A small masked spectrogram model, trained from scratch.
Model: 6.49M parameters, encoder norm layernorm, encoder patch size [64, 2], encoder layers 8, decoder width 192.
Training: soap at rate 0.002, 21200 steps, batches of 64.
Data: trained on simulated sounds of rotating machines with and without faults, 34.7 epochs.
Rows from block 7 of the encoder of a small masked spectrogram model, named by matrix and row number. Rows with one number belong to one neuron. Each number is 500 + 50 x the weight over its row's rms, rounded and kept within 0 to 999. All counts start at 0. Numbers have three digits each.
After each neuron's rows are labels from the 100 clips, of 14976, where the neuron reaches its highest value: "responds to" is what is common among them; "loudest band" is the band of the loudest frequency at the time of the peak. Only what is clearly more common there than usual is listed. The data: simulated sounds of rotating machines with and without faults. In brackets: how many of the 100.
# fc1: MLP up (encoder.blocks.7.mlp.fc1.weight, 768x256), inputs 0-85
# fc2: MLP down (encoder.blocks.7.mlp.fc2.weight, 256x768, transposed), outputs 0-85

fc1.395:479487508540420511527551484430486567423462455538485582482448469465427494487472493561354490552435543465560512470544486548464483560528510529532526563421542505575476534512524503512548382451466571575554471516491471416554516545471472434522574532437527582648497445
fc2.395:520493506448532467473458460426551478525557516491483475581499509552501563485537420509521543413591568532497533579483489477493563435529533531454474497536515488449554411454464457572538529500535420509507464460650519480472475342572510480454481500537480618440473535
responds to: speed: slow (89); conveyor (79)
loudest band: 1000 to 2000 Hz (38)

fc1.55:495514546466547404548449564524526459478520559485580499492471467463560536501497505517503464541551491556509508436516463431586535427531462533528483535463549463473669370490448531453500567532434519554540437508382559484567473499510540466483461454488507442551536597
fc2.55:486531463404463562542436521566506442466502566526534482511480434479472473569517542604542494487550473513421458494512516496508538473576543547503510567526520526511576507500427474532482460457432491516437536472557492489518520419521614470471531466529548465475458520
responds to: speed: slow (63); turbine (61); thin (high-pass) (30)
loudest band: 1000 to 2000 Hz (35); 2000 to 4000 Hz (34)

fc1.113:572542561551552560457607396477511412487480498596481464479569491505519529398522506528460460448522535489482521491509478491479455516521488506530422481444478509562454499482488406552479435484513479490573477551448566598483453468598541539511545473460542560557393508
fc2.113:544562461471478497551466416501382494514507507466482560553497550433519526472388515470578512538555509482434466459477442515526526506516501443474456529535492414527559466420479505459481518520505533507406410542454541383545528532521516422565435520558496468462463567
responds to: gearbox (67)
loudest band: 250 to 500 Hz (29)

fc1.257:562523429480492531535512545495489522438463461437564548512445475441358402458550410563493453476567432483453493499504469429575474415504488497491500546421478534554532437464470481549498534472414495578531510537514406578485496451553447546536490493465424513425533564
fc2.257:435448497575552534499412503527478435576591519623425426484542563525579491514496586481467484470503512444562486452495525508493538543442446520515539523529514503522500531550533499524478470457512537464509496452535590543413493542408533539529527475429502512514490449
responds to: conveyor (98); speed: slow (83)
loudest band: 1000 to 2000 Hz (63)

fc1.221:547487548551411528490487556428529527414544488534625445552650501505506592540464560484482513461528548507477581404479444398551552403454421404457482561528555484439499534428439522472482485487432586456444458513435480490577489533461474518489535492495436579434545417
fc2.221:446547552459499537653491512552555576393478487553443620555517531440573411470444407518525530535451489477479497417577594636487433499474581521487459471529488493473518431481472380451516431526502394465487492545451434431498537490471474459500501485446445509469471475
responds to: gearbox (96); speed: fast (84); slowing down (63)
loudest band: 1000 to 2000 Hz (84)

fc1.538:476462493589541532455497587478523474427444515550519484472515490510483525464462560499588490472571502603447463458539589416536544508489601568526524456468486521622513454487484449563466468432449500570521521543476508478470566528394503439517514510523548481558514407
fc2.538:349527541588503432487425577450568582525491520440598472475468536474548520490445573570537420434437534425508529503513535490599645529553492446472507549579514447477524417496520429479541524492544504509569436542498488566540568436479541473494501525462457496611454478
responds to: speed: slow (87); gearbox (86)
loudest band: 250 to 500 Hz (62)

fc1.351:514510470624533509502503513485437441438548459505497497530411476433538523553484530567444462478488552506573482523538516497539436458505526485393514481437441598548482537516521491495522506474506491520447427396449505468587470564600534524470520568551506500491440509
fc2.351:549466449575559537506575542479451446468469433401465456433457453481435536484510615526506474479509531442512512513508374562621493525531551535438538515561469479501498470430510530486539489418557425420460494389485505530432452581579555533486475481559512457511468581
responds to: gearbox (49); muffled (low-pass) (41); rattle (33)
loudest band: 500 to 1000 Hz (43)

fc1.498:545491460583461598532481552538575514537489512544528568416407484542506384471413474468485535513440558525546550494433502565442464526465486507459495472450403487510491505467525455498471517474465570504561484515427524545533506502492456486485555461576488414428528507
fc2.498:502531516524508434570557488433480455569585477516537539546582600519536459435460522475516480441490508506513511502512522437476388493419469481511415564430489459586422488472517473433567500476438476519568484425547603537449531444519497472430484479471618483512458538
responds to: speed: fast (74); gearbox (59); turbine (39)
loudest band: 500 to 1000 Hz (42); 250 to 500 Hz (31)

fc1.625:550531471518477543493548498474527491497490574571564518444476536508512558617438495369578433573451512501519558533525543512557513425548457461620413579444599497493431456473502475501517380549441485411476559545502518531481579488610490557542459500423538468528496624
fc2.625:589411526454483455577446513441482427457477500481491501488531457496465528464492483517557482447463536559421422522465525540499427555592561493503490518497557477542553494519534565424442439493420410512428471429535519500533543560532552507536462487599484442590546459
responds to: gearbox (37); rattle (37); grinding (37)
loudest band: 1000 to 2000 Hz (35)

fc1.431:437486477577463496496474565547615570554475525507458552504457508568475466417360581524489503458496422545548585517510527441463515519612488454424466403543485385474542467483523439521538564434462567556489464410603524474443521518543452543468500537541523460427438488
fc2.431:419525445512524544441541488420562524485465512533464466537522481380570495544515497528558437551528496446533460526519464454513538403544439551424595504523453450497491455467501426420508537568392515571592512526479415540452459544465551605543464516493603546449484527
responds to: speed: fast (86); turbine (78); speeding up (61)
loudest band: 250 to 500 Hz (46); 2000 to 4000 Hz (33)

fc1.491:503524489453612484489497530463472492502483419515494516480564523463533529515477497469465516448480495451519484423549502511514474476493541581450599616506478490519521460492516447425554510510456491509516535599525434515549488481474482516431562502579430498545502543
fc2.491:563489480484517567480463420523423566615570477553442514548473485494506535535424503581450523570551531471605422499514614506497464563526508481515573484474482480551534497493533451489552501533500666462506497494431435476459460409461524532509457563323563513452551481
responds to: conveyor (100); speed: fast (84)
loudest band: 1000 to 2000 Hz (45); 500 to 1000 Hz (34)